Weights of a small CTC image transcriber.
Model: 1.89M parameters, 32-pixel images, arch swin, norm rmsnorm, activation silu, moe soft, num experts 8, patch size [2, 2], depths [4, 4], widths [96, 192].
Training: muon at rate 0.013, 8200 steps.
Rows from expert 3 of block 5, named by matrix and row number. Rows with one number belong to one neuron. Each number is 128 + 32 x the weight over its row's rms, rounded and kept within 0 to 255. All counts start at 0. Numbers have three digits each. After the name is the row's rms in percent of the matrix's.
# up: expert up (model.blocks.5.mlp.up, 8x96x192), inputs 96-191
# down: expert down (model.blocks.5.mlp.down, 8x192x96, transposed), outputs 96-191
up.9 113:117140137136136129194110157152171162187122108184106134079115061107142059080124144101125039114119174074144138100130173084104166116066145122171099163082094159104125138162137158121119122120065160144125109091142139150066201171135078124108094143123163155126111118123150208169095115084116134104
down.9 117:105148156122145101134131105173052149137117124161180136139110134156130181084179062125110122127138132139181163085104126072017108129147129150139087109125158101123094158105119124116135153234078139153103142098146097138170163073160123171159125142122098079132142174100121068120159129137165157132
up.10 102:138096153167127057120102157193144173122148108142105180201132035109152116131119120255102139104139123158120093133159093109123136142125117118132186122136123122159143109134114122113133128093153091090111116112110114148183150085139121101130125117092154134137179140134146107076099158073088156142
down.10 099:115140139092168074133166184057109145120163143152183141132107142206164102141146134176200135145134126147164130068092144193131172109150147109016132170096125133073098133145118058127129142159115133145146104115107122100118120109070132131114127133134103090139207145191134157078101113084151135108
up.11 094:153066137117130169139084103159131198130094135106110123102109094247112125140099106135109156124129145193146160139188096150146146173203160157103152145151158179130097145057093123169094103141153147107120167134196111088144149123158106113121138145103128156108097102103090124129144111164212124138
down.11 089:136180099132109125195131174174159159158161142121209143140100161101115139096137127116142115117150120086158119142091098082172188129123141094144143104123112119140176156076160117081135110099178117164135078167175091082153129195112123122125134141121133160120143120147088185116089145192108135141
up.12 090:132205182135099095117129110072177109091088121080124105124126162128197189159068164202116160124145122114080131118109138118126035152166124097104205116088095134142093100164114130160119111089133112171032165130134166129097119209105158149159085075105101102082098108110147180117121156128144143144
down.12 097:139130169107132102090151156116116065110121085183130083078156106170185107108108111150159083156154102128119131104157141081123120107110061194134106165074141141104090168157135103160122083080105118124131134155117138156128072050117128110133128199078103147155102155154110088168109147127140113149
up.13 090:117106085143078130098186142129051127148082140119107123124101106079165127140117129133113118102117140113158121149079097140110106043156085094102139162113150138186088148109106119054121179155145094099152129057125110143115107134118148111126089104109160135159124118169144124152136134167145150148
down.13 098:132138136095199164197128129075182191129110106192185136128106162121113087166103104114153135107152127101108160140096152103141178136056106160124086131158100117085131113092121094109131164121115107159181125214158108109129188091122129131125133125148117088092193129156115145092128093196142095152
up.14 107:138091114181164099190159105094118073175119133180066117139172121121134129106113090116125082082105175117147106149091100121136055086064057139096151163098109115127175136155131105130111148078130105172084151166128122131105115107116095141118091171090234173138196128102109054114122096129112122135
down.14 110:157189095145127104024129070106142097134147131151180156111142102178112125152131152118122124126113078131167115100099161078084141139103130101128085162128095124160105105140151091095130141132139110129117194119141191169143154100149128123123125168131097027157149174109112139189144141122182037146
up.15 091:083099119135137085078096170150104151095078138093119032096153060093175172159126163131127097120154132171156058144191126101145171153081126076114144151133148131079052154130155163085165153106112155077122145130077100141104087152155099114133144145102132121155100097098115140152093098112105137060
down.15 094:138128066104114099096158139208111137109101104139145146202122116179132210121134080144129169099124106102110146092087091105156184115119107148166105202108143127124181117133134193216127169105096060140107082158112134134136142129175133147094126116170158098148120152124107071027123168132155132134
up.16 117:103200142147126115129170134186136158097085158183119182157154141171079073123146139141117088129176152107136099123132105146161093145141174183162105082109100114146125161127179098117143143111127186141153113127074078194064147066119104102053147166123139097116133167106161146124106117140069170121
down.16 112:129074112124158125205062152136102151136096109135115133085111108108134194163105125130138155127106084136158179069077204119135152156116144136052164129106159120098116088109096125105139120165142135107107087114132176108149114133135133077145130123164116112146093116163143134067083029140109137128
up.17 106:182035142114164158188091080137129131152105138142114158131119065151123147130097082138089128131104075124202194069071144127170128101102105076160136172105115142121122145143081166122144151144164149181140119115107121125161055121150087075141100140123114117139180144166167125090109106128097104084
down.17 100:151187122080120070087120090114126142123136125168094135161128152074089161145122125121135121141129131147071070124128068145125188139149135128141089122119090127118138093128162094123100130113085135096144118182137149165091117118068129165092126148152119110115170111165130137128105186152128124113
up.18 103:103130122118090091100144134135164131188128131212109165129148123200117139080187127105118070130120138123129147119164141108154158110055153143103111122138161173208148119090161115097149100126101168174102157093118089130141142100104136098120185178155140131086089135141141114122108135141119197156
down.18 100:154161133163124082177136109103103134104110167135154134126136125088143164150097136146096177107092126155145115083075082087154203186176152115138138083143134088106160077155107130101136144128155116101110070098140118180131118133180130149121128082142126126142087118153090065078153177158093115132
up.19 101:132162154140129113125161098124119091080148107058158122110126060131159095173150134192162099100099172144084144067128082190147152165118180102140138105107141106184111162163132129125093098118145078163082127142101150113153097138154168150124110093144083161166134096107131069110129093072119112115
down.19 101:126167099072175153155084129124110112139123090137142108151108116117104157093082141152124110129124095078110058154192190101191135098127161176077103114132109146104121119049149095120146129114140152089127150136149137156100136135151126180177128111086140076048111110160132128051169205111132135125
up.20 116:113151078154108092163149130174148125141146123095135152084146098195117079182126151088126158141187144085134190178080195135127165149141119093232141149145109145108142110155170126133127112127084134179111145115176115178186137083205113093141138107128165090095139179109143157076060131130172194124
down.20 103:111122183195114100117098159201179101112116086162141128156125158152075161060116156065138151143089108163123008148141120154121130109182114136079112099145138094121155160063083086117110122096157166127132107138164098124082113154111127072085117120133094171187118117174128112166136107160083125131
up.21 093:161094100088108112127105139068089178059106115118073149142118119210142084119147100070149105129120128122161122110103180123059077130103148083133101122161138169182030102121201125150098117133105125177070156120099092129159057090141089130143164134136128134140121132110151185143210092096125129153
down.21 089:142136181090145113109144139201149163150127146096124139124136120078116142130112137081106168117116090104120106112138019114183156145152126132107136109107150085155201119075112174115132132165154146127086083179128149107060149149090128139154129111144090092038108118139127113077192184120092160135
up.22 100:153146122072125110165140085190194110136127112094123128164092119126103162148129146161121061110098110161129100108166162109103169191093040156142096118139174156120103115101121150139125114143092105123121130106170197177129156141145125105122090111122188132117133093090161159090132114112115138134
down.22 097:104129159049106121146113140063106110192104106121169119155130141089120116088142129149134136194163091146152142152134162125140177155134143141158142170109087123104122148123121159146129120152146172129136129093160152108176117118053132109173130127121097123178147150097131063123111140114152097111
up.23 092:128135110127122124124146128107166151110129142136100144150182106155115175125169134109140117141146112060089106176095172084174137087111087121177109199150114112137145059116109116088170115125150138111140169135099138110050100092163156137141131096122063099172140124100127124074046092172137149106
down.23 095:111086128133129082090102138140111105156142148114123152149105085103104108150112146037166140062113137199179103082124139154115112151128085118114141123100131161135169162138121064096108129089131137148099152140208121112132123141151130054158125162117157150138082125140139134111108107110121089120
up.24 108:114142127124101131102104136185118178089123115090104075112135163130125109159088132178133113142204105145131148103154113090117158225196121129060147120104132156162128134113172112138157083128163155117123154172127157109173095117085112145158137142154136169144152079118165153090107146108119138122
down.24 110:130120122103156091188164204137127139129155113124167123132123113123125106118116104181203094093117128103163109141090136144173233101114165178208162136117111096115144081108119097126136143138141086114122096128133211089134107149143122089113128174132222112041132157064120143150106102142097159155
up.25 097:131053136142147131148066119117181148163163115181144126080125133194102118178114138139147117140192135158072133108114128116100062140164152109114108105097155128169115091141151132155144136120108099150106169139132128160051069102090079128103109096118089131096102107125130121133142106114136104156
down.25 101:174191103154135154158165145141098179085123136112183140164129128067104160134123116106104060074081118078124102183108116134110108170114150169136133129124102113106126093164132108137127149115127142090139150141152088114199171161149121110123129095142137089212154106100096122053163144132127106136
up.26 092:148186126137103108090152113164164135149145144125101146109117094165103125149098156160150156150125134098151079196180108241135174145152117141100144145108136129084090131127154061119155112123111198096154173130110097154168060135147146097160144114106172119080164126095131117091095128187123164063
down.26 086:165104145148082108150147089149079114090096151170150203110131122140119120145156118185167160065113132073133157131082136145116143105113129163124186184083123131149191065139115188188109126135117155131129063152142121149096164112068134053111129202126193202170124116103083143107116111150114145144
up.27 111:122072124128128102154097093059166201099110094073155195084129130113115135186093109152122135136075138134128129138153077073129098126130159115103105122134109111132083135169127104157060116121105086096139140090076127115143086128144116082120136180095176149125150091133136149148119186162123144143
down.27 118:079127134137145101127134155206073135166141145126100104121108147161096119132137117124122145111126119111152095105125243079148142069090175161176128097075103146121179166146114136126124121090103142133123142109160138133084153157140127195149130132138124162137132146194116181100117171157147159128
up.28 097:129076094117111155101152126164167171130112153117129136122099109148181153100105145037136110143094103076155163119089090129129131175160123065117134199108142167176111113097123147153126178124173093123133108131133089143121186143153129101112128098118134163111142124144139097129166137140130188121
down.28 097:080163150141144151031109115062135125094102075138160160137114108104116112138132117149128121164125083179148112132107023129083116130100167145126129118119136123170095107141188108087130117172113135101137132159158112126118177154113129136141127137154096059057112104179111175090101119121139113112
up.29 103:158110140117162083142078129174120117182173128115117049174161159149171155117121134142132077154094148117138165086171154159120113079129169183147120152122120137118142079117097146100148149132083166145132137164174120218043107143170123103136119088149143126148106096128111142147149121142134127138
down.29 107:151178085121123195097113159074098121143151191132157077150128121086147140089164146110087100144122172171125161098141102130132105130086134164075135056081122136072171101194118113122131161123136141131098098072120104057147154101145133174100125132093141077165111132132132093074168113108173138138
up.30 097:146117085122135130163146131186107121085137113157092114135108141098136178124108137105142164118121093161153115113140100187103175172121151107110093136126097116116149123152178137094142131143095102175095142176159129141189100158089149121132122116158145114104084101126103143135151139120156186172
down.30 107:159128123102113136069189097089191134136129095136133081103116113168079185189144129135146180116169180017125128121152128068124125141175105089170141180102131163128120126060171104134134153131145109113122178190164134120154157137129126076130130127095171164149052156141129128145207171125109129120
up.31 106:098162104103168073170132181117060128112117095172150133119094164194122101138144118097157155136160098108188130157140160152122134197073109182147126111148152146053105101116167070113140129155125153123117116143116107122155143102217105151153175130140075110120061168083173126108146151112093107172
down.31 098:149074168179095098162138163164119146136120165138160101077144135126102095159158087088090213092103130183081132073093129109169122178154127082132129140158171094210137186106081096093115124186111095118141045131093153116123101161128129106121129093143125142080119127185090129134181125131171130113
up.32 096:120099161118145116124111102140096117119177148113056117188143085084090100152104119122135130122135082092138152138138121154153112175085083147110184081111142211167060117161171119122096026119175139145107160127118111155101122109206148110126191128131118121160112066154099101154160099077148125144
down.32 100:207111101103135152140188110105157078126087130116182126115096131126085195163155124161133115139192180146158063191125102110103163134130110176122130146079145091085183098095146128116139104108145136169139091099167158082128039132131137124144128096132175113090113150193107132103198141122100153104
up.33 100:110126108118124099153115165183103112101125110139182097143196130130089179111195123123141112152128126168145099155170154163156053172165150111157114133161115185159118136148115112111167063048124171183170127087082123082097133123101175096102114163131105085191146130158167121120077129155137127156
down.33 097:150178147122125104145130110091076086158133066100111115134118149137118162157132113120113090133096137133121147105136080110151190119108121147149107174114136110104120076116123091145134135138181110096140111131162174151126148145236130084134124131150080129144124144108124149111072151141062145139
up.34 093:137132138080079117102122147091129123063161127091119131108156076084135150151166068067128148156093065163109090136106141119197130124120130119146156150140161191092113107111120141121178122086152205138081099107151164125091164153115138128157106137116148128144137144119111106115145137136117130106
down.34 100:104105116066157134076152145093053127188095080157118132153113113188180099093116110140109186107065172117082145152081115134119133104141134107149091055134160154105150123161126132163128119174128143125145142048083100133112052117143120131046126147117139122103103144032141188138165123155124135146
up.35 084:087115131090137112083051164106119092109132116094144173095117130102089118137159107071154117156092097157058140157139119123078128097110135186147141131152124185084141081095193128119148073122193125150087149167078135125105110108133108087126143092037067075106166162101166087172155146137093149141
down.35 103:141050110142165146140112140136103156125147111138124114167147051146108135110161128116037168102138086090127097076116091095102102147152075100143132175111148079163103116156093168085135110139074171082089121084128149168073095173161128126113135164150109171143181179110141121074154114145115087143
up.36 091:147134101103132129022124123147189182151126130112206093090165137162095109142073129173167066138116172095163128107135118100130123080160182104122117064097122159098158169092176112164123160125133122098134142098104101128187125129123143150170181119160091178070134100132086135140166116154158092153
down.36 090:171154139148123075173146120122072090076150116166106167110125138095155136113132139173155166180133130137147064116144127162128075149079159169087108149082113105137142139150016154144120120141107123162143094174077124100180151109073127142105119138141185099108142127119167136116089111109067138137
up.37 104:185074153170129170095162150118132203093067139131115137147132098133111133146130102025132131097140100192189166159120153137105103166147131058113123075175080160119141110139107111098130125137164112093133120105104115119090112137096111129159096114149125085119042124125157095093089136129178169085
down.37 099:150213128127135122135138127099129158124187155146164122122135144139131144105148159072094147094168168107077099136129166173151059136130095101153166152126133134130132148083142159121120116145146106158118094155170119147143220155174140078101133120145075110116068109169151129139155059133106100120
up.38 104:169166106142133116128195119182194183108099172154147132172127072130103152147147131125099165123134107123181198123108121122140092171177145149194138137141146119143098092160155106120167142087117164214097150100061159148105106085132153157025138134153109126096157145167177142129081157205101108137
down.38 098:135116105219168128121151128079052165150100127137152087110140145117116122105102162122175132118149136163116045143071145153146095071090146112045130124125124162088133122109167076128133147128133122084113140113155140115151116174142125109159130134118164147141133146151107172075086099193154107105
up.39 090:097167116148106098120116102152164051130117175094116082116086126084113102157123131094117212128144172161124128061142046130089113159109084152116155110095132127120109113154072166097102124112094134153131105095162168192155062174147110153089109115120186113163065150176086106151081120171078168138
down.39 096:120151098108126142118179108101075085102117064137094062079123062164168163091167113037087131097024142138143064196137134133155164100137076115065146176158119138090157090120191134154117103118147131074120156116137118160153137125167117165166132094134122102114171118161105169108088137148097179139
up.40 095:102129093130108121131076091131148137122132134145109072125175165162114100119108112118184114134134150128084231147200132135075114154151140099137099122112106079181131175081111148204150096101096158202136128110134086049147152145100164117128142098167055074096118151199227092157167070128121094128
down.40 095:169164173066137104083137149111116133148165143129116126142156129103146130161162125149094139185135088065058072082086074109115122052150153122128148147171146134166148198119142156112127103096155142124150115125166163151169133109115129170128135157119119130110144124209139110135212142047089111113
up.41 101:112135065145144155175089122151125121138113131129143139114157131095131181115111110120163133155057074137066086064110127119131140095142118162116121106126151136136000123083161154174164183140151105152116158111110118110125179103124133112141174117184074085114093098138048100093170141107156128118
down.41 097:119152157120119129144144144070181149087116121132060159145131127172133095150107066119113122133121138140120185193158074154140154199139145122123174062136137160164160138107099122091115121113147094143127151176137097122108168158123126119119133115095182118085114131164148150173166170116142180135
up.42 046:111157146088121112140106126074188119151155096142136105122146148146151132133146103140104134151081116119145087096177203142119175115106091138186111103123078150161112208046124134111133158076129133121138145060195142088125140097116102143094129152130163159200159149148157129140163150160132096117
down.42 065:083112108147095147085093118123113078132124121121089111149112118156101138082117152126129152154086105155116116145166209123120070141119166129144146087135109130131097119100145176178120125132105137098097124119014147094167117074130129067142128116137087126151178159110108163119158102135125079156
up.43 093:104153063195136152141151157074137114072124071113110119115104143091175179132153136109148105119176193073042102140094150093139109165141106128167147094172107133091073105202164110175084135157128135167123097147149112135192074128117115103140126057140132133108116100105087129160133149168102094125
down.43 095:174077148170163110141130153158125098186151096119159181111166103119141101133081159060123120118081078129126097160173074147158142076117111170104097147160091125111165173068135127118141118088137093084142096162154130110095141151169134120115129123096098113117161101151100057115126072192144152139
up.44 093:096125132133117086099137148155082140095185142048136121128175106143115150117146109184123217127180102175143118159078144122146149183126129123111131158170116093133129096099185123096146118138150127160120132123123147105140107158151104102113122090138098165175228132138200162183113086169084177107
down.44 096:177110156099181131126149159177122210121158108102140125171134089105190163144151217123062118108143146123133095086153086151171169138144139078136144180170126170117049120170129136179098133117072159071137142149106158072086071056178138125139123131112092120145174166136115158097123182132132139122
up.45 106:149132121124109135129122152175150138153099112127123102139135083152128143114114124167160101126129177138181139110090113129106130087145191124106125089104135121133120162161120118134171104102124141188136125160120129165114140101110144136144116090141155126062113095107114164141092104173108165126
down.45 113:142148079097168143123196135115169015145125118173149086117121136157125115123120127156080126126130116093135102101141255108131134144133171140105174157118117169135093131107113079098141111091145133120099151207143159070123140124126131147119132137142128091226156103150138168107115144115131137126
up.46 105:142142119143087145116096187147108117225135160158158117121190110159175194195129128165154138096131098114105147112218104163131189102144112123134147106118142110113133121193157118158112147090179121167096164135106126077145095061142161140146112117075148154106141086078109106125099132110154089037
down.46 109:148131095138137141114161181159110096119140156135133182121119131114189077088082163159149067137118118097072060159122129160144159077110137158059109130104157166065170117107122112074149161109123188119126120178122136146148151117118126147132134124171154122127144126068098114143158153134127128118
up.47 124:139086165151139123155096072093188204098134111125105131114124105119121136148107092214088147125130182125163152147144049075171053134128160118109121111106126148148170167164080176149144160148132160173057125130044148088101147099121123124122096127049153136121198120133133115123072108117118152168
down.47 120:171158049176146118180142125126088112124150158150057072161133136131163113187119163157133115175134104110136093121148181119182143112103171148099143136146121105140134122193141020127131131111142118131151187133150205169125136128117120199138128144121130098078178101196143129143138146102115123127
up.48 098:155164134147109105163103089113102155116109123070135139141086126136118139142131083106110155175170078146133167084149194163103068166114178103117123126110116095095131145092129183145129119165164065084114154126150153149180159189118131067118127112151116157096128132150153106174202097125103197144
down.48 093:086109117115148099119126097103204116101114126169114110122131125115145076093185140128147123156204113139118109084147017115128132146120178091190100057158111179144097123150179098118114142112117142149113165107130096150097109180110121117125125102099111085082164119161152112119161159120146142101
up.49 079:165113142128156133115080132166173170126125109123091154158113125100099128054146115173149193122079125162098150136127130109134060153110167130110174132113140101141134174156093178167151150093078133082099168159135197144138164125116125155089110131126088211167136068113133124176080068129129151146
down.49 094:136082100104194141138168100124094136102175183154106172095111140149187137173135134154116129146096114079196105168230137161150113098138155130118131115101169165083166146159156155150145144162108135117138112074072088140116057078160126074119126155158098075108112114125110125164154160113111109149
up.50 092:094101119150149123096165158063135079101137070129104184135104170084163099149086090151117192124142150171153137123137085134118133115149142139142148150173135111166183102117096129086145112151203152179121120125126130173154076129147124125112154115114156155145176162120110115144102163128081172158
down.50 096:101150125112058141121134087115100081151072144087100116115136117173167144104129170127129122127085105154148155182135115127132156093168051141177067140092102131132132147124097068138115121103103138024130167145142145083183138096117136155119128136117146108147112094088126165109099134159091141129
up.51 107:159075144149100109093128164176143058046150096149154130106128157164097078136150107175140085118216120129108198112132095148130118129209148099133131085114137073188186161128157151225154148118110091151125115165138191104144116101108152139165126116161112136102166151137135130068101116046121099126
down.51 096:163139105181195113085098130163133088158085119121177115113115088086127144063114119176115125142088098128121132160169154147135124164059052142088186153103146114140106137162070114153133092094169118078140138076157162171156146119117125116099124113117130166131131102087130150133147132102098094139
up.52 100:157160111054127135169170140154112225105104097099103168095151103117087117154111141167118146143125097070144131139130199112144133125122158107091171088145131125041095136070116128102140158129135139095136125136141109135139169108173084119187165162128155106146159094094120128169135135150066100092
down.52 099:139074145076150082171055067189101199126183098163124108118139115148126088118122080139122112141158122181139110142151038112175137162130152113101074101126113140123134126244063130167129127137111114169140090159165122089132093170122131111118126142158145115098099091202128165086096124076121139107
up.53 099:163218116126142146120143076152055123120123205150170107128111129133152106115168170129077116117122113114171162091072043157115061089124121178208130167112141125149180118149162146123117105088173131155090091162126161142135100177112153158152153138116104193116143092092133106145156079096074132174
down.53 093:159060145109179126116126127146145067143136126164120104123142087135112139094115140112134085130137090116133160151229142103120093110149086099053167133134134129112123116129128139125128170129132113135119074099140159173099142126158123236154131133079152049182169169146126156023155152071158109154
up.54 108:190114127135151124103144112117089176150131115181122097162109091099141119119130154163105095139095108021143168055124146111134093064107141125113108102156145125148129100178109165103143181114147116126083116093142146174132184145116036164126140086116166151076148131128152187121152062117099171083
down.54 104:198159111154119146129139141153171128099129094127123118110134124122146136177156089111144161142100118209136171117128118164091118175132139108083167118120100124110139119115219085101144130166079110162156126168136129133119123102132122157117126147166103145195146151164106091108179165151140099114
up.55 098:110088149162160175071085115147091066148147109116123117100104166160125157141121137160122186136104170164122079160184143106161127141129180091091141165152088079122152071105125079150172122167126099104133145152140106171116143072144064129128136125128188089157134112077099117163118162107174102152
down.55 087:092171136163112126123173132055173118122115159143169117098144032144093036174152119154147082134145101121175158118072167112135144124138132147156129082092161106117076161175124152119122108147135145092150193156163111179182117185067125103151125121094104120059131136117116158147159148068169144128
up.56 098:139142139140124110158154156116062104184124140219211087073140158104141116110103159157154139130132107145139184159187085202133146151125148172115102081123169107151137080144109114137102141125133098096103108095195117158120155060104114136065119132122158124106117171119155144137129117154204161135
down.56 097:119174104206105153181074142141186093054136183106121160160122171116103055086121141084127134125062140118100091102123119142133110144196139137081067123149106116182067143049141141122145093118140138145133134118093142162182144109155123151098123119146063131140096200119110099131178117173141091119
up.57 093:177099149138136140213149087082174073146115048115170159125156132173095045111169068123162084102158123141143179151101170121119065119120163077061171060122100158084120131128198119119132127131038101128128108126168166148190136104126112068123102166125139133106128119152136138118146104133163123099
down.57 099:166102192143116067113100124130087206157093197151092129112121187148119160090122092156065199135151124149118137105134112109138083119125158170148104137145128102124076188062088163100135106157116122145114157153110129099099122124120142083129129141130125144127090151115115130106164173131161114141
up.58 112:163136146139143139145091137101123046164098126130104035117151168155106153105146113145147201153142157130106101100098096141176114155106078130094103122122133105146169145136134139097165183087110160130080093149092170164092213137144179057108141105131099097100112147115110121096106100130122106155
down.58 109:112148077101124118071082088114143110134122123149091076143119116167167113093076114084133059102104089191063107114137115114119143147165120096102129093074040130108078175147137075150136142115199128144116130113124136141255098100098118154119128099119154059156099102158119137154196144112147093127
up.59 113:059142099129073071112154170149222011121103141143142059179150125118100126100144103087131170096091087158148062121112086176126117122170156194120093137093115063113156127105141071123115165082151140144132123130121159130037134179118153141100138074133113129181063116128107094114142067157079137107
down.59 108:118158142155152182019072163036026129168140169092078097118144172165149152158164125165121103159074101105136162108154107148086086132140115181148130140097096143134117095171151152099156134172140174134110154096137118125154142046127128151127133146109152036104094180096120146171123106082135087124
up.60 098:122179094104130122117113100158078158077128122110119092124126141115110170127108162115163250117150126215140114121121085111113157195090126127089065149150173091170107099134139117147119129129126141108109154108150133118190114134108154135177090090107102104173138150102100100126131177104162148162
down.60 100:111068147130120116212192122134126117134075127112129126116122117151128117151162106114176094138098197064093096095135076140136204108156108107116169119108112145156135170082128144109127123110107115135101155140073125187116124111138135147131127154107175108114151112076093133173170094101133126127
up.61 108:101197077153089154131105113047105154180134123120081146157166184086147164119096210101112213127064124151197111095151066143177126157116122154107115116153142132149124079151112116142117127094155114118141147122140085154098142106110154156181141149140151132118138125153152120086082102107086142110
down.61 107:107095138129112173170191098124145138083097155154101138100119135212113152125150121119171137120149155149074122184069154166090117117118148091114145109118124128152197157089151204149112110124079103050113149065137139145164141129145124175124127064130120100170157135123129108185184101127125122128
up.62 102:091169143131092137117128084149130194116142137130106161117065125086120078100089140130156064167114117105130157103150084154108093170094161176110149132064134114192158099143162138180203068093121093181179142123137174168110137143118136137110139124079086164070098132129122118173148145091151145129
down.62 097:099133144120126116152110114110151153151150120089190124102120145115124196102092130097163150127127124087135086183127198101199102136103168144115104113140110106010105121141134127085131141153129104093120120089140099062116071153138122135137138097159105077131121125155124125123133152139137101128
up.63 092:151193164156063108146108140185123120128160119131119117105125098081121081148159169071114163142120053154065145130124140073114165073137094184114093118062106113115120116210102128093118141102115120127111133141176133105144146113121095136132143131127176152102182150109172099148101073091119149155
down.63 101:168126149175115073105155100113136169134163160128126157148099101136121140114128110137137181162092101111123106102126108137160116138125096111129152195124121183087147136118068129138121176128139134215112143148151106162112100146185130123169126130115087112087168077081152112111164149150166164131
up.64 117:150058138086152129153154122054148102159127156115054102141148141127129099120177121024132131103054086086109089028122094144113138072170102144112133138154140166195117145111109135108124124135091128123167125106133088156050105178121171118135150117117158094079076137111128117120171121111127168115
down.64 103:112210167081141106056156113065141099075112102124147100144132094088140122147132131071108071148157112161097182129154111173151136131164134108138086108094118149130180107085146070113119133097150174091105108150143112097113136154149132075099127184113148144152107106127129167144155145099146135138
up.65 093:095105112064109139148080110122121139088100097132145129117148140130146171122123136124130121104125085093145164111090153196143120173089109140071156135117206152109074173068139098117132112130224129140117123138114073098148113119131128079151114137133088090185129116158153137203148124150150170148
down.65 093:108155158005143139149170181170176123131158156096104099114142126081173110181124120128020161132138153063079178124093060073114126119188113106128118154125114149129181121138123154168150123119099119167145155156132170130137164116137127147058132092145175132013127133165109100122180116107171133126
up.66 089:143066118098147158159120106151112099045131164112144131137068191132119143099141143134194093112123123083099116141089156193164169066117191159052137128128125109128178129114127145112199142092138154154124141150124165113154118153145129143100121146148150168141064167146102127138097109129149118159
down.66 103:142154134087067208179086097127170121139120113090140159142133055146134190142146128121151174107103052174171122126150126098165106141140180120187137143123141091147111101171130148150145118136124139108112163147156141123083144081150124123108126160148126033129061109090129116151180136152102077109
up.67 099:104116058064072129204099110198128092122105134144102161155112145129157086134136143113133124120129102131137071055165154171136131113167107130131070113130105136169131142097095181187095112102130114150143152134114095140146090202124149106130091144075148135131117183116149125121132100136124178106
down.67 093:147171114077142123122097110128121089132117119090123139145123126159169106146137093081089115173140146107093163150118033077106127183145097090112105129128151135096126172153123130116119133125105150062112107100149183157079168129144126132119130157167150090165093070144120216092128125091100101124
up.68 093:131148109124060153107119106079167139126095107163118104121176134101106108105082131139140114120133150060124120121114115107150177082138097103176118099139133081116100133109089152134154136128111148212082185125202116139127157004072117144060104118139097124092145167143164178133191100180150121094
down.68 092:137095138173056098129129114117110148114106127144077152146084148141128124118146138135101136134151142114122141090181176099151120154139161147111139076120143134180186151077107108095129112162096106123117127168110098091089119120100126096138130122118064155146175094184130079092151132146135066121
up.69 090:143144159124123116074081078155141135131154091111175155070169094137128167205159138158124143129115112155108153162096130078078192108159156143135135091111125166129136115141206148121109186133175179099116110145066115091160115105072129110189065161165117115089114078148097090108092090142119147138
down.69 100:087133145109128173102181141132089170114144079139051129148138096173116077155110099082090133140194141084170049128113128146158144092115149125180124171090055187124101080113107094151120122124123105163133148139100133111160214151164127124139134093128170102156204097155099127137086101172105121135
up.70 089:101138075097225131087193074161099176130116117153159121144113136156148107036057102118107141138155120175139152150182131089132112149132083134168158234127132117118061146111116144177158096090141124152128154106135129165218124090155105164117164097140136137212141129115127121146124177127111095118
down.70 086:088135190123088138147126103182141166107119172099162162100100170142084098186140121103173112149142157103091136175097042172151193088117096074104184127149131128132131111095111148131101142144099100153128168148146130141097051191168127109136126168125141140100198155158146126112091095198135120116
up.71 092:122144119107188125244089113124127142060139111135172110137120135118105092104075159089129125154167142138132088098136114164135137119150094136076123119126142174122061205079125126156107101102108137130118158138141134049122119137119115115179112119124095159115159136060142128073126157158057205175
down.71 095:152144105122148146098135141169158083103127105108101120147141129152107154176111084099129076117141112117060191081076046180096207150099153110145159135161093126146205079159135103106115123151157176144127069131102155157101138101104123084071126142127122091054150156139112109171110100140142110140
up.72 103:102096107154153106020155128137146137071155137110114110137108131094101104193107096146118088125189161166176076169117101107174132106148101138148090102105121167081145123225093128114126111160138143126158110145110100092083182163165156105092092100067162125100202143104190132085136169114169161173
down.72 104:109119156141134063116150132112098104087155112137149112140108153159078123119168123121173095137091141081096113062118218090163147097083136137086192186129168171139118129090107108147136097069129098032143154111090114147160102066118128124130130094107102192105110128070132141182107141156099122148
up.73 100:094157147150130157133120116133099135184142170185154130094115132113098111115115127153059136131136134047095093104143121111125154139131117114106146150123133061141080143071115129153120141120077140078146070132189136127139165118102080124080177171145093179207133133073141132162193137099112093070
down.73 113:153127145140153152148095129143136205133125088117120159066133138144157100079116132135119107147046106151164170166119113146102176138063153093214142059158144122086129161148144160111129151156127146152138136129094130188104095133162117101167128119091161085105156177110142133114151155160137148122
up.74 085:106022131169173161167140105109147072138122052057117127193139134108119138077194108180153102116133192149164178133118128127133120108164114158087092132155124149113122182150183140124106101114140131148100096129084138089120150122135162127107119142111162029137188166163073105134148110142146128096
down.74 092:106172119165147153103152096110122093143114160099144114121125081137139128061136126177102140168107106150072140135150157083167122179094069137209115127113127150115162144177111118115120137149150082110098098170063162124143099059108132047137131162132150157124161116125126145134161133145097107132
up.75 108:154052126145150069165108130131075134155152179160121126107147128101156133153139155075128129124085106181199132138141129129125162167057097111207123128157109077117081086122137129114133074114094125177131106139030131110169105093116133154115122151138160146041090141136120133153134133139155124141
down.75 094:146155122174119114063126130161203172055078124107168101137111104147102131087107137074131150175110167100114080134112085130138132119132120122167094114136108164133148183171151165126118131110128126064119144096107131129187131142136123105100128117160149072177047182119128114113157142128126140113
up.76 109:096110127134156127136112121156105161126173131139161094133145151139048118111130184069113157113206170096155086118117152120131135107102172149115164133152146104107117138093116149123126139161153085117081159078228122124095084121181139141179145091157096136092111122133124080063064153131159119160
down.76 100:104157066096115114180122122122125167125058107117180140090126096102069109169125109139107114141118131142112179159093114194105173113118127120128118132075106163092159052150114082157112128127127163154095111089176136073119143167125131104128127095110130158170095102134114165208087118129076138138